python train.py --input="log_mel" --embed_dim=256 --encoder_arch="convmixer" --encoder_depths=[18] --encoder_widths=[256] --text_encoder_activation="relu" --text_encoder_mlp_ratio=6 --text_encoder_inner_norm=false --lr=0.0021 --max_precond_dim=1024 --epochs=18.7
Rows from block 5 of the text encoder, named by matrix and row number. Rows with one number belong to one attention dimension. Each number is 500 + 25 x the weight over its row's rms, rounded and kept within 0 to 999. All counts start at 0. Numbers have three digits each. After the name is the row's rms in percent of the matrix's.
# v: attention value (text_encoder.blocks.5.attn.v.weight, 192x192), inputs 0-191
# proj: attention output (text_encoder.blocks.5.attn.proj.weight, 192x192, transposed), outputs 0-191
v.102 095:527512476549518503507503497498500500524497507459499478549487498487536499502526470466477452507469492510504464445531482503482455497460485494481503500519533517491529492491485464491495502519503472563507499483523509508501509500479500477505472454465468531500527532495496536489500516550512531467483515433476524472527467542489502461510527493486524512466528477509470502551519525474500538493501491487514515463473484469502501537524503499476452501480490474538525488515532496529504529522478465524486506509529483462466470519488490508500434543497520489491541469463526491486530495440470467532
proj.102 109:486511535504521508492480515520457465479492516524485512468490497530509513457505525560448530476534498495512482542530537524489536478487535484461466499526476480512473496513509549485488475502496490472452473500506494520531488494520453532469564487494514528493532490455507435486501526475476500496501463525467486526504458527499468486507452538489513534506488496468547474501524492518515500503470517523500511480512485470499503515484469515506503524532562494494494488511500471527512477479541492454529463568550490547489490504488515514449481489504485493467529493503479516488477480522503484489
v.103 096:499527506521528495488457473468495479445503465502493497480489496520449471476475541474523482473501496489502474495491514552510471468496447478474479512506506452515546528481489513478535515490485494507480496489514491499468459516510522494493483521500494520495498519513480539501488474443493463471432532496472471522509533502487498469530529458455520512509514488472527481541468492500480480492528507525448459477441501517497530502470470449534486478543474503527564512481513478498518512514503507503450490508452513501488510530532530507491521508468513485483451491472536471509486484499529470509
proj.103 118:503440491496511530514516510473521506466528505491523507453483516505487479495522500492466491527507496505507570509472486488515499539495514543519490494454494561485512490528535499533507483473512577491504468506503568487536527488541507484510506513534513519518488505467517518509475495495476513504517495534544502486504527514533521537490490481497476449518487500524481553476518483554473466473551496470542528527486501555483489527499505473501525457463447518497503514478484519469456506469477472527483495480495481469492489500500488502484486482524481511508479501502443529472503458521524532497
v.104 165:502506511446529482489486504530487505466498505505460523515504500546490529484511506527490500527507515526502502492480476484507498488546489502498509491489481434466462500503532491488518467501500473469551485524474541494520491510490498505504527475483524519479474460513536499539514482431530500498501550542544493526510513512513571504488522499561535485491520474478498519475495541527482488524502548508492498502494492473469484539512520460500509532484476531507495484522456533491478480469480538472538490485459542516499531504504555490514538523506454510538483518552558511530504513497509500525
proj.104 125:509517480486461513503514501505505516502490468527520512520512497470503481536514496482549550464466544489479506488453488481483462514533464501541500513471500524519534519440500480492520494519483487505522538540512456489475493516486566504523479552527491459511507491533500534539481485498488480535485521468520494462516535478478478509498516473525472493462528491519479516499485497427483508505514514482477496544493499503488520466499509509465481505475491481525544523469514519438492547524489516507455513438471508472534504508495515477539541492540516530527498496469533485477494524486477474505
v.105 080:522475492500501489538501527514545521514486528480500486530521470503484505528506504507504503513502468514467540505504514514491483545491512488506512447495480494538519536494480486504455525465518503491517504511498528530522467532496535561532521493499478550507484518497496483523460514487517512543522515560530493533483496545487521538521483559514495523520521479530501548500512484500550502503507527467529522540527489508515495528494505517499540499454544566466475532497482495530454552498497549498481512489476480521516536495459496482494545500452496490499489477527451485502530475553493510513
proj.105 101:500562501501465482485503492493505475544489482505473485537494510506522525516482505459543495493495482479470435500482489456504481472513511498522520520478541492508526489523500490498527552502496465507513518506509436478487516528451501485476479516489486480524483516512497475519545484544531527501516464428487512494501463483469516481499512500508466511491472509524517483509468521466475527507465473540476455470498528492502471488498468514481499502539532520491490466514522501506519460555520522529546510491503540504504506492505467502506532509554495503500479490490531479553496564448443518491
v.106 081:526514450519504549483509500510513487522539551546492492516477540507536513476537454510521493501504469539503453508485516524508480544478495510518489550500523553448516519528503521506499493496435498468532499491484537478528481495484509471491504529521489487521514493478505461530516494525488509513488469444484538512464515451456495484462492515525495495493484498508534511543523494541467476456556537465467514514493508525496490507515520495485453520493516453501513534526510488480516504514497525507514532518517508451471458516503480459476484498467540477490488524480535492508500513469495468523
proj.106 104:502500505491471451492501518481477515480469513470472527485525463523470465520533516495466519513472503500527525513512468545490528465497475458479493489497467452523474466506520491468512480526530483513467499469509505479491493489522534512533526479461511504492524478480528525482483520491489460499499493536468473440549481518488490481524485495521549499520545514463461488494501512493524531526449498486465505477448487487532530538493487533503500520450483481493489480464505502544536481444481454492471501476536464529550524506467557509500498495495489451497520527497469502499475489502466506492
v.107 078:476538499479444506499458491524479530463520515471530510512497523464479462525522486538530503457529518500496475506555487527525525477521519446472468515513475489508510515464506547524531491464499510489496494522465491456446542530457474497497486524501483509516500474501517523463519461459509479495465533490491517536519482430473518487493556506512501507547497475507509495528482474531472528515516474506459509475461489460520533538482489506515473483530489459493511465510509504504486495527467485519462508482499488494508505511526522513514531504530533461502460509513521518465536493507500547488
proj.107 101:491470500512530535515558512484486496465489448531505527462476512502474499454503515484490499540500496514538540498477502480505479525510508542509500482461497535491490515507527513508506481470544516504508505520508553498567495471539540516523490490534501479501511503478506506510467511498527530471526512566554526467482526527506505539512491502479525499497481483502470549463505470534488482477505511427523531516505492537430506491488486463512528460494467526521504527482474494484460515459502486496521474488474497491507493481495482503473481477471475532497507480541451536466474470507501535487
v.108 100:539503492532503477522500465490529471550512527493525493515526487481494478464517433510485471517509504499537488477507517555503454488458501509509518494516504539506520497480475469504472537484497484563496535500520426523480465528450495467488497474472474511505500513479458499490508519566504546513506487462486488470502478462498463518477462498427514510458504498484515493503523491482510511479504481468483510449490494544504513500512526553475494503488508496504525496487530523501509487533490451532491522500510481508449494507509501504531439555524502484481499481508493497477514451509481496496
proj.108 111:479516504498537493493479513515449474482488527485492504460474509529526519479496511539467482487536468515516499523503531516496545474480526472478480487537510470486471472551514542476480481489509518482472468478501513514528493493533432503488530479491512548497501489473504493472497541493479512461504479515456495523488462545521512471520476527505503491529479502494538471530511503543519492496468497526524511474515490479522493519518467496521512506537530498473471481519472470535485480469532487465559469574551497526467471500477514524448479469467480454473513506498464488519487466498513473489
v.109 079:478499492477515513461475545496512549477522532488494518483471520470521530501480515495541527528494506488527482487502538506480493524517494529476510483550522477517546515507529544467499455509473474523494532507510493509513552515501504503477490511501508515493489510504515511469515529480502482525483457531467450511496553491544540478479500547504485538483486471485512476479535458510471500486502494559491553485471497480494477499556505516514534516505519530487477514497468493501458495488531568438492501536524481505491469482536498450468481463486461476531488548532484500508495467493509510507
proj.109 099:500509568516482523493540486479513492515504470497472483526525470516458477480480504500502455498524501481515493488502495469524512502470491479482520536475475496513447500493506524517515480494548484476514486492481520492490483483465528515480476470473479519538561536468457469501500496522563476483540533503548551527524495494437503514518536518470549528523462535513502499482483496505543488525464484513527496473500522504477480473447530502510471488529506507481492496538518512551537486493505452565540497527492512529498536472491475518499490531502483535497515489515491500512497551518498512496
v.110 083:507545479493518525537517505493437532497447512518497496472497487501519474515461521478515508533465511499487471501502484511467507513488439463475477511479521478482499508520492445495485521465487536484528491501482539522571502496462542484548526491545498540514543502542497519510503546500537443524511550485543532506511495509502566499489525492524485472517472489486502471466529531474521505499534513451492543505478490509488507493512512529510470490510513538506492494513462534509521508458522503473514544507487495505474500507524555479516520531482526512520483527509530509483512507499544496512
proj.110 104:517485497492476495462479493499475483531510479530479520566497512482535523497510506494509519478490533508490492497505473465479454471501516502513462486505470508514510509455485485498555513516498441507545528537520447488500468533501526513503474504500498492501531508500500452550494471492505533497487479466447478466530476465481473497536488519554509546463542460491495515499498473470503512548490500514456475496516501461507513494458493495475479522495524494535567488512541473493507500512510514502467521468497530489539540522481483515496504498542497497479519518496508500494483566458438484520
v.111 089:510512535479546491504501540475502520506507497530487528509509496520519490509471479512453479527488484434541454491529481506461507481493533497509493459497492438533486527465561498480512500534498474467512486521460555486523524491489489454515491521459519504514429484488486508497507490493483469511545509552494525477489480519503503502456495518526510497523523466501542496481534529525474479496464488489539545538494479477495474534480527489507503523528513527487502502493510515491475497433466475491516479515474519493517503500499535466425541495477502490487475489491495518520513534476536478493
proj.111 112:497522480480493516459497483535496470511469490519470501520506507466518528499519480498553555515481540501463490477502498497526482503541511478534506525498513526479496498463469458482517494518450465517526530512506438514469446522465510498517509532529475468481495498556500520542498476498515519528459514464516472514509503473494473530522500516526473534439504514486485486495500501436522515513512543474456473500533511474518516473521521515465471529499495483538511507492515512453507533545502527493486505477491493510512512505524495495526545530531511547515536474468560485461492498488470474500
v.112 097:496491524476446457480481485514542518458503474482452511505477491506498505492543494502536513524513497520515508506524485461477490476465533478480529474510499472477501490489506541464540476490512545480478513510499507520470511517526527528527512497508482545465499450502532530440531526480511471456496510512452478519490504508566503526520502527554482496525541484520503507475504530454462512527484520475508468491494469501475486519474508481469526472476462520479507538540523497518455461534474519436503494529544503522498531497486537503524538494474506492516484505496510487494471494486498549492
proj.112 103:455549496516510506523483501489490470460477473521520491466422485505499488490478496515513526481479524473505456451536506524545488515530519454488513526524469516491440543507448488523522540496486438480528488477513498510555539476475503502520507506482494459490514504463523534514497531536463520511529521549518524488509504506503480546467484494471504521518481497487504515496525484520533518533498487504515495492485505499492523510484548497510515514535508510484483458508444523492510502513514447487467460537484505495504527503532485564474462468513521539461488508508475475498521500491500482504
v.113 114:497501491523486488459521490488521462509495508491583515495476501510476531494493491542526506502481503530479499480497480488499499546486529469501497526528488572477499483512470488519520491491508477511481503436522454469482513485509506535474492461516480494490490531475516472504492530560515528465520468476485509480519487502500441479521482481462505485451518531530481524499487488488548486475502467521485485496484490497470505468492476536490483533503505519514481494527574505473531499531519528491467547555522503470538526501517458536473450493556494510511519467476507526515485504472482482511
proj.113 111:468446485520526485494511495472520585557533520498482500500506489477499495538490524486507516521497537544475519468464470483533493510508476495501484447507499503495543504509522450532499471529477515542537501489466527557547480524495509480481536489518484477513512490537517489488475467475508507498478491480541511475497556496500535446517532524532526507510477543515529486489474528489500489531529488468527492537489483533502544490514506489525468484475480484475500510492495490480473514485475534496470487446441484513480464486536520472538492509506488491513486489519512475532508529508505540504
v.114 070:539500484509491475508541508464453513553497492530535493525471525480489499496458512462515496485530524468509486504493508496484492559528473464474487498490476557470518473492456481495501491480531490515533456495513484526555481483495483463461479491506485496493507543509495460514493520482472455482505491508523522484472549509502553531491556491488505529529459520492501480468473513488532506507498547522487481469456541486504466534476488563531553492552523512496470520494503525514510523502509485481513505488451527488482529501482475478515465502484478493451494511519504491521537489528485486527
proj.114 090:526499514500463521516484502499477488520537507491528497516568497482500497506513531492473496498517471495510561523454502511454502496481489553519521518502530468537524491482505505490466505507494494517455524522514504453418500507487500541535525523510518509513468495502481473491506485482497491496502477473441460524507490489485482488521462470491491492456531475539457539543466505529446522476477510527505506482548516481479514482509459491474468493486476508527527530535533481523519495480495570526522529521529527500497485469460485488501502499509523463524510508509462516501481468503539461538
v.115 084:515506502537530483511513479532488521446495519542497470452532462514528481534481488455479505531489478507505460525485514507498503545537515481468485499472479487541511516466519521475481508493499524501516476529522515518482501531468482474547494548493517541534467462554526508526500492470492488459509520496500534540469490486497523453495462500537517534526464493466549492473548435468470508533489484469513508526528496534508525492513523502530523478519508541440537520495497503503496487492505501517490487463460455492499488491501549497514492528487469490530487479519516471490470487516525513509
proj.115 106:544524502451513514527481516517478445478476483482479526507497548505508499471519480537480488481509456465515509540555504516494499469494546529514513531524493498483451493490468532483508532480515483458462480523522453467478536494526483526498475482480517513480494500464478500484528545489474522525509515535446470489498451505529493540499492480461465489494521459488466492526506494520531510476473534542462514449495522460521464529518475499451533502498497498543507481518512486499508478511502472485540513526545521496526516528468481526486522465474525523484519522506476506466492494469478494508
v.116 109:504518511457478488492509543467540472436503491499503515527519521505499478496508523493529504481544514525495536492507505451513473472515529491516523540482491508461495529482512504475540494476503518470498500505515510465518487511535511530489505511512511542502528468460523491488565506460488510461519532507498469561555507484537522506497520504524514509524529503493495555510469525466438482542506513496476485538499520480493505510453513483527541530511475528511463548493489491499466431523477493527495482473524553495532532507514482505487519457482499530526487503501469518511510526555516491494
proj.116 107:481543480517493511520467487498489485483491512506502496442429466510493512487523501503486553503458497495480454481557530483496484479484520468493459483527467516476476486483477514485459525538492454463493490463527472512510529490499519500541504509490460466500503509495529499471479522568455510528534509533520523459475483527519477525481452503493515506508505524534508510478537486499512490543468503516497523472502510495521511487522539544519526501519503519479492459545474484520513484514528446460528463563465486497543534511504498524500447484485501506466498512508486484503498490487481497528
v.117 077:516524501542547463532523527498520500517472506501501557519546467521523465534529506530485510472483496523496498515511508539475495504482545505520508528500500498487505460477505497518441491505512525503513466472535522448515542525459525527491493487534472515491510464487507493510509512475519492503531510453536534515517472556500491486511530482520538548486477470513470470491527485502549505463509530473530508510542554476532484489492529534505501507502495514496464534478506509489540506459481491516522535501490497463471528454496492479548521520516506505482492495499444526447451470496477504502
proj.117 087:463476465467509503512489478508504497498516506477501543465511520496485514513477442481509479515475448454498488490480471504500516508546537512492494414507482508478496498534489496471545539497483537501492494516541494504487526479490491555483496470500499509504483543502512504473472494483506545539514509542459495524505526493516520525509458524497502493472503484489514499514514528530487505554456505523501537445474469495501486536536465482505520522454470534500524464518532493511486470516508513482504497467507513514541524505483458549440519498536522538488487524544515467524488494446518516484
v.118 070:478503506524505513452526507447528521507484464481530523484475509516481527494510520515465513532526481487476500504457473501520454507480494529522501463507457485474517483489465515477537525472528523478526482473488475511471455486542542548529501506475535531466542534479463488523515538512451540476507524505507525482461515503496462510534517509520482501510498493559510475489500521528524493479464505466517512486467455512494476521481492518483552489481507553513476505525535470514490519485506468469537495459496532509490497478544521458538467539481504524490514485492511509509507441509466498500
proj.118 085:491509456516491477541458503465523520507487471492511492489482502489510471520453503484502528479535515520495486478504500519552501524505500489517498480514505544526515566478496468547511492538481508511503493484518487515547526537438497451511530489518486463514507500543512499489499488523455498528496494539526492496497516494494541507475498497522537513487459511495498532517502474500491531552509513529514498505515531513506574472535513520548465497464480467504469539502456536494483525505523533487479485538493510516475544468552474529473488487530493464457475508526482468503494505462536475540